{
  "train_examples": 26041,
  "time_shift_ms": 50,
  "input": "waveform_16khz",
  "vocab_size": 20,
  "activation": "silu",
  "kernel_size": 5,
  "widths": [192, 192, 192],
  "optimizer": "cautious_adamw",
  "ema_decay": 0.99,
  "epochs": 2.7,
  "weight_decay": 0.2
}
Rows from block 5, named by matrix and row number. Each number is 128 + 32 x the weight over its row's rms, rounded and kept within 0 to 255. All counts start at 0. Numbers have three digits each. After the name is the row's rms in percent of the matrix's.
# weight_ih_l0: LSTM input weights (gates i, f, g, o stacked) (model.rnn.1.rnn.weight_ih_l0, 1024x256), inputs 208-255
weight_ih_l0.164 100:171115082128112156156105138118095060141127150068165166130131082187117141144062129099168189041120165089098142152127168145133097133144091112100125
weight_ih_l0.165 102:115107125145053083126093108114095075096145094106163141069160161085104155083151148128103162117180117134144137064167100101102135110188146131179092
weight_ih_l0.166 113:110108159112121126136157167125112081088112148165108083152158103112136083060192092141188128127094146168148167188093181103125123141129165047143146
weight_ih_l0.167 096:077140152141141141169135097128111130150104084109064092126103123125111169100098079134074114162089081141162108153140115082111116157165146118128093
weight_ih_l0.168 106:100141133114149123080184161173087100105114148152107160123193156092138134120102145168116083119162171146121134092125190136119134128148134103099125
weight_ih_l0.169 097:105098155150146178165069178105152192134094095127169118148150084103108108048152081109094138091161090135129128156168109128133122150132174103124084
weight_ih_l0.170 100:142127142150169148077163107122141128130109190100113132094059185160107098101093078137069080154124129192157126080063129132134161093126174167135138
weight_ih_l0.171 093:104139182101086099126141101138071084072136155160158176141105147094170089091108100194119089099161113130111123173141132155145157113172075120120125
weight_ih_l0.172 098:149097094164126157105116150103155106074118074121122154112082084102192127057163136097185197162095107101116125173095149098147139155151179083116085
weight_ih_l0.173 102:065139169173146129090131107165163132136170151143130148085135161209110126116099098083109122120130060175087083094108098171128119147155102129113131
weight_ih_l0.174 099:151113125129124124133102153085100093149171082178126136102089100166147075147111066102113115163150128181177090143189096127114134092061080173090105
weight_ih_l0.175 107:117150153121181091103208094153162141113160123098131119092127142185134145109139069086105127143111139158144122094159124179125151079130088201151165
weight_ih_l0.176 125:096164105161122139117176117134121112104137148116096133069172140115123142106091107122115090109125114163109151099095122153179127122148185125151117
weight_ih_l0.177 099:143104160066174076092149130112134158087090128150151188143127116126105152098126157146186149140118101068094184194160097114152103125178171078119103
weight_ih_l0.178 100:069153093169138111119097110071185090131150126128120160123062184126114091175105160184150111098105159087143136133152118128151144132165084200137182
weight_ih_l0.179 092:123148099181116077093125111161144067127090138104104186125128136143135155092148131168120136115108162181147107081118146102113138127063143187105101
weight_ih_l0.180 093:163168161130166165125126118147166156107106092149160108158169141141149148115144166185133140203122123107151098091082089144108110079160173147110116
weight_ih_l0.181 095:143106135100129135083106096169144126145132119103161138130105071113089061114102087077108119113075130116177091163107162147164134141154119139167098
weight_ih_l0.182 104:166106128068129156071099181149122086135103083136156111145175138149146090133134110101139134174045084144121139110140103175174097070140098101191133
weight_ih_l0.183 097:093114112177129151091135138102090115148066093142103101147153143139102097149160117153137077177116172094108116116144141159111143084138145125149083
weight_ih_l0.184 112:087132103136124095167127112080154121132161109162141137095092127120094074156134076090132123122133137166125105111138110184131164101036136152128148
weight_ih_l0.185 099:088128091124115186110118104155124095105176111106141137118159104102181193120071136158098070145159089099162100106132169197165129091111076156126172
weight_ih_l0.186 088:151129153094157121096062089089116104146116159180124083120161141096089149118162191110130141099113156163166147141092159143144092133104107090085173
weight_ih_l0.187 092:085122168136177100141145140132089104135119140115124144079145084157184157052131190125167108146160117149150119086158184158119111133165160155103157
weight_ih_l0.188 105:124093149140167131122156078135173084173134130106144173188138102092079149142131124139096145176137155141142152147088096159098119109141142109165169
weight_ih_l0.189 096:177134134105097103090222137122101137123174152155134129103131158149109149087090146137115080110158110125151132176164106122148155121140177128113126
weight_ih_l0.190 103:130160087134098160115137122092182142124085159159097093171136133155164155123094081161105066133115083147065106091133130101154129106164126114098132
weight_ih_l0.191 114:104148105102068140165171161090163127134190165080139156132108139184149122152142104088109122122184101085086120107185083121103106184113116131062202
weight_ih_l0.192 092:121163113100109086167185117100159135117158143172113130116182157143128091085115085164157097168172106103104136087156132146089124134130112113177111
weight_ih_l0.193 100:126091166118115121135112172078076176142086115085122124127180180163128170180167132148127152179160094133174112071107126116108094142134079122067210
weight_ih_l0.194 117:150169151166116152122085137078078099136153140065143100135125108166129106128075137094097115119133107066137193121126120151095173105138120135105192
weight_ih_l0.195 104:126096127148180107088164120154097206134099178068136131180147145092111122106134078076144150155133177109138148151170150172127112105158134162071125
weight_ih_l0.196 100:143119130165103086134084102114131080104179153159050104081143136118119118136108102134090082069122101088120134158169060128124069123164134182127115
weight_ih_l0.197 102:146168140152189100083126147106141124106156118159132132086118135084180127165147110127129079154100177163094139152165129182128155150082127164117135
weight_ih_l0.198 101:170098097163192163085179051092135147144064132122106091134118128077135100089089180104146104133079163157139078141202099132110151088160165172116106
weight_ih_l0.199 100:168159096132125151150156064135161128120129119131178170107143094149150111099134066075151133107113086099123153098116094122166155067150146138107155
weight_ih_l0.200 112:154097153117158125113112103152170155112088189155133085099080122098138135118160096102098115161180089121104097145093117168153075105116142162143159
weight_ih_l0.201 110:173143174128173102102151139138098182189134172142068111163121134116151156106128093099131046135174091139060184137086156114150068179170175099094133
weight_ih_l0.202 101:142152096091092180095102090084091084205137156093115144117088143151111113168149093130111110093133073145103089173159144146168101111111077131101175
weight_ih_l0.203 103:098189091180110108127113139127188069142149102100164135148129175139166125118088126140100151060080158144142082094097051116101177105131131146116156
weight_ih_l0.204 096:146177134111119141144124146156126160074104159171103106123131156074179107087119157106093105091144167142139087099118088135122113139115174160125110
weight_ih_l0.205 105:153170108193096138170171093073153154132115156125089158130116099075139068162077105122055065161119102101096086086134070180185139129104088123144093
weight_ih_l0.206 095:086173152093144139127122153144124112107112114106106114088186127125165098119150162112160123159172119175073128159122121076139145106128138056137071
weight_ih_l0.207 113:097134116128147147135132141160120153120095140084181128117113090148156139126074137165078097143097114095121182135118127111131136107163134109163118
weight_ih_l0.208 099:138159082119099095164114162138094094165114108171128084122115151179117063124140114126171215168076161197118091131131197074056113149108161140111083
weight_ih_l0.209 101:115182139121137179102160132164090133118175160104116099091138132163133081146096100121127079140141143151163196141117150152150083141148126145106110
weight_ih_l0.210 088:145085115115086153126135102122080090095114143132107182150149117114137193141139088084172141168179097115172082122177151185140075127120123130151144
weight_ih_l0.211 092:116109087159173140130122090161089106101141170167152090148141167180189159114081095101146091205087137182172163079129140165171118119088069143162142
weight_ih_l0.212 108:126083125151088176134125126154142112195122163129163163125116146102176163072137138071141151150127105135090139158070098068115127139148167157120119
weight_ih_l0.213 106:116138127121170171117065158088137156167153129109147104194115174156160115076074111091112108081086151140093114126123107130116184161107132178156132
weight_ih_l0.214 111:134157138141186126093081039096149120081084119141089157117186137062111136161120145075095078160122106086162091110147092135144144103161156141163179
weight_ih_l0.215 087:078106183175106156160059129071106078136150168108118183118139147146114150151129131135155115044126160103131063104117167192128146159139110150093177
weight_ih_l0.216 115:132105157135172138101182149135125104120058175141122111126174167154143133080102144166200132128109152132154165122053152106114097159149085069182125
weight_ih_l0.217 094:162102133143145146166155163127085186147144107139143099163117126127144105129126026177129122110174125066097181164130150127086117162089097170133095
weight_ih_l0.218 097:155184148075113131115105081127153092139180100132147157177103114157102092160105110160154108084168159076094177124160105114116081130097148172121118
weight_ih_l0.219 100:102153153154107094163091095125097168089112170075167105089064119187170140091119119144177153156155120107118175114172173190106106137138154129114129
weight_ih_l0.220 087:143137123120123169160078165158112135073077093094164158151124113169138046109126158180107059093141181152157080164154138103135159148182181149119070
weight_ih_l0.221 122:159122156102122159094141162169153112077143161100150095133099138059143098164126090147107099207097111097159105136119129120114143077115098158101111
weight_ih_l0.222 099:173179115153139096102085146096080141112183146191123099160143145114139164097172126101113192151129111112103117112153120115108104153093114143087116
weight_ih_l0.223 098:160124188108179154121122173158111148123142096152122102092158113200071052126181123140127185121085125122180170125122120129141153137186118134104088
weight_ih_l0.224 101:161115155157151144083191148082145175113171115093130123101107128103159085164079092167117091122133137110117109101149131161205129175121120134126154
weight_ih_l0.225 110:170153127192146132159144167108123123142098223138099074120116139125174206151128136092117082097123104080141172140160110116175076118175123182080154
weight_ih_l0.226 090:104075102143115141162138139132136168153105107096103100094140094092102171163090114166099139140137138146093130185110120182140117105064066062139107
weight_ih_l0.227 101:097147082110176117096146144166155148136185206137122124122137097115160103064087193090151176128100117144070154115146153081077100096094178133090140
weight_ih_l0.228 104:135138067126142156113119147181131115207156142134168109123073114113111149156107143133143128088090130086097182176095171116152140090134112151093111
weight_ih_l0.229 089:102165165173183110131098166063103091129122124139159143075102076134138121114115076084161079079148145086144116116122110106135101137175097145146147
weight_ih_l0.230 102:101161122133146198093188148143077154103155146085091105111175130158146126146130125172140116085146119132093107085146188104142133079150154170158156
weight_ih_l0.231 099:118093140109119122120131129091182101141083168116096117066137113140173142146143152117158124150147123083135164109081122107144061113165083141154167
weight_ih_l0.232 101:115132131154170119115171120096116099135120117066143161101098097084118198091136159168161128132179107124089063149097123186146063109149110149066129
weight_ih_l0.233 111:089174159165096124168182129097117149164123136149068105116124127064098111150110072166103074102156161079116135091135123167153143126100160110088169
weight_ih_l0.234 107:160096183110172136101114100105117158145173042146153091110075137100168119093101147107158051162161130110145120122130136162103125143115177114151166
weight_ih_l0.235 099:142168174128180173149146107155161172139089167104115170084086156131168135134109087173114094190121079080097151120143097152157066123158077119080184
weight_ih_l0.236 103:106104109128142100091123161134139120143099122148117147124154094110124133089128168145125062162135112136179151088104050111161135107123102157096090
weight_ih_l0.237 118:078099165081109106108115127164088110140127080144154125145136126160119084148124081157163095192065185076159126091142134156181148051142096100105096
weight_ih_l0.238 095:059150150129162082141085128097098168121109127162164161148181111083136162099126146141168130125178104104153162110079083107147154155096145182094121
weight_ih_l0.239 107:140108143139157125137106166085134170020110084160118082128176092155170123146098163163166099105116114127213078150139152160133152058123095132141155
weight_ih_l0.240 110:088150130088122105122119140090163091186156097105118144139079158163123087140152126155124128163121143164109091116080162197090173150151084131073155
weight_ih_l0.241 095:169118178105181126132153167087147146165075092115123084177080103069074117125137115156074186138138117111117114144085123148092174136140106102168108
weight_ih_l0.242 106:145101135167077138146145097165108085143127107098161085125133158152080156152169101101158219068089132126116052109133152107068197116116149116139129
weight_ih_l0.243 103:154123130175141096161087084122114146138145140123145146098147062142093144147100128135103146119140106123108106169137110110095185098125070169128148
weight_ih_l0.244 090:097131158089159099139091171183094128081105142114150104084088127100119127117119110141161170143153090110078139092110186173077070162143184129109149
weight_ih_l0.245 090:098128070121160181128181116154095077152158153165129171083086114159095159087141144088090149183168118122118124112125116177150167153160149186111124
weight_ih_l0.246 105:169162109159091098097175124158125110164136117108109136137071149123089129140078079094129099102169087171143128127169114174151147169158137120117142
weight_ih_l0.247 113:170158125089153139114136168117125177189096175157139103144132150147170096087090123161161207125148148169163174117157146091135097140139158139113045
weight_ih_l0.248 103:129088190125091118077186131155095145183108136109080100130120152104112152119172162155113138102112091162075156123092120165118159139135156076085098
weight_ih_l0.249 092:125111101163095189112201081100128156148159086158157168144114163106171100124150114135084170108151082129096101165079111107143099143124109162150151
weight_ih_l0.250 098:114161156094114167105113149108139094075122146100189066124119119105173113123167129169098096160154117176125187156106111099091118140123126169123064
weight_ih_l0.251 108:132169134143175099133127041073085154118144146143175164124156190136150158145095149147081076186081086097157157126137110105185178117129169145152190
weight_ih_l0.252 112:121113091153152141154112130138153109161117125141094131090194118121119122094090151131118056093156157131108105131068100118139094150043130138153116
weight_ih_l0.253 120:115089108129091112093152110136103118159144168107106122111108118178144130100121067127150104111072105135070132132101180142155136162154154102128143
weight_ih_l0.254 094:176124157141121097092163148078087140117165147170119111113105176190119068152125135157141166148119142160147133154147176168164143145153110130135100
weight_ih_l0.255 101:132167132111132146107163156168131142126129125153149126171103093158101160148113085082127139181071127153110104148116169077133167077139081115138095
weight_ih_l0.256 117:101097087082191157119136081160120069159106097190115169152116148147094057067132069176147098067168164193123106086148147104156093142096141118164044
weight_ih_l0.257 106:143173127148132124122129124111156144078091137176074164116125109126169131074177167140150088102103199128168163093079093218162100201111160100095164
weight_ih_l0.258 095:134166140161172123170096078142175119092079151092110178125148176130081114137137138072152182161183174082128169139200080138112137118138127115136180
weight_ih_l0.259 101:101105094156098117105171168189153135101157161088091136153160124090141156196164116169118150157165103159116067106110130095158102168153074176120097
weight_ih_l0.260 092:090191114156085067095178126138132085115148107136166156129099111120153126094138195139085048133145162122102085120182106151106115118164144114091180
weight_ih_l0.261 090:186126136081071171150109175092188179148138103120185100148143118156088129108159172110049123143107139114098097110127142185094180121088120118107146
weight_ih_l0.262 105:127061164133168065115133141094112122141128118162143136087170125096096152133155138148137223097233153153102170125094110126088121222145158113171168
weight_ih_l0.263 146:150085149074082122094139158113121103069129120083097086146090137076146098115116161108181117161158113125104118100097178114126123133130133072110131
weight_ih_l0.264 099:123176143122064157153103109080135148097162139132150146075129167224186138157151166166152185101081098085122127178137184133137179074206123178089091
weight_ih_l0.265 093:143110170157138088125145111107129096137157137076171185156128108110095077162126093097116234132111110152122108123193152084157097082071090089172161
weight_ih_l0.266 092:136116154150109127097149096150117117154171161081080096124147126109158074107150133089104185167192106110151152089147097143070126157126116108177104
weight_ih_l0.267 099:138152140183118097110136142154151142084149151099118113102128140175090094166125073096139189099187119149094135155149125179118179194085125156139160
weight_ih_l0.268 093:110091132092198075081134071150158116145087090099093085097153103112106115082155128142104107182159150150157188116126168119123128186124097077097153
weight_ih_l0.269 091:095137095166118137102107096075124151152088177171167080155140156088134109080136174086144088166081088183152129132163155162119100121164132116149133
weight_ih_l0.270 100:171090177105113091113105183180140108079080153158104099163176141101114141089162132078163070113111178164130107099090150170099125090129084098106106
weight_ih_l0.271 116:161133128102086157110137107163135105123124064125152147129093206112117100148168110162138077085132176153208089148118132077189159146103087148190222
weight_ih_l0.272 092:110097097156132084176091108165161107173165144181163149092160148200141086133092102159098181106136165138101115127161160070145162192092111190104113
weight_ih_l0.273 103:147146093195127095100165101197127158121166126063178104103188165128091191112149128151128075164122151104155135181158142091169123118115135084169161
weight_ih_l0.274 112:118102084118123142129100115124120173105144152127124145190116092112079126166104110111112163112166156085163110154111139110101154111105118177060148
weight_ih_l0.275 100:116160124162101056147111102101167139139145140120171155128155056188111103113144081162075219194153182127099126178153119086130152182128125114184113
weight_ih_l0.276 096:051139180167114087123149160094078129145162146092178186157117178152127161151136155167170174100188127112116108100142133085144142130096088149131113
weight_ih_l0.277 088:048121110175183088101096150114138113112122144134102129102092129164105145148072166116096153101116118116097115081092068088139057113140078121110099
weight_ih_l0.278 100:112122085103134142123123120083153076122111114128150072121123135070158188155154147144092060120081116141176079063107091130161089087119147138116132
weight_ih_l0.279 099:089170156109144145093097095142139165110118070110085165175115136163159118127166121125154189083118116152166128122119136167114140139095157130108107
weight_ih_l0.280 100:086190105122139175106162107121080123104130157081151150167090139173200159153126170104103126111110103147092046118120115096119088102129084147146160
weight_ih_l0.281 095:125166116122097143109149093115119124126138105142113182172183090158161164107108105105094177142128175103169121112124123102121101181168118162138140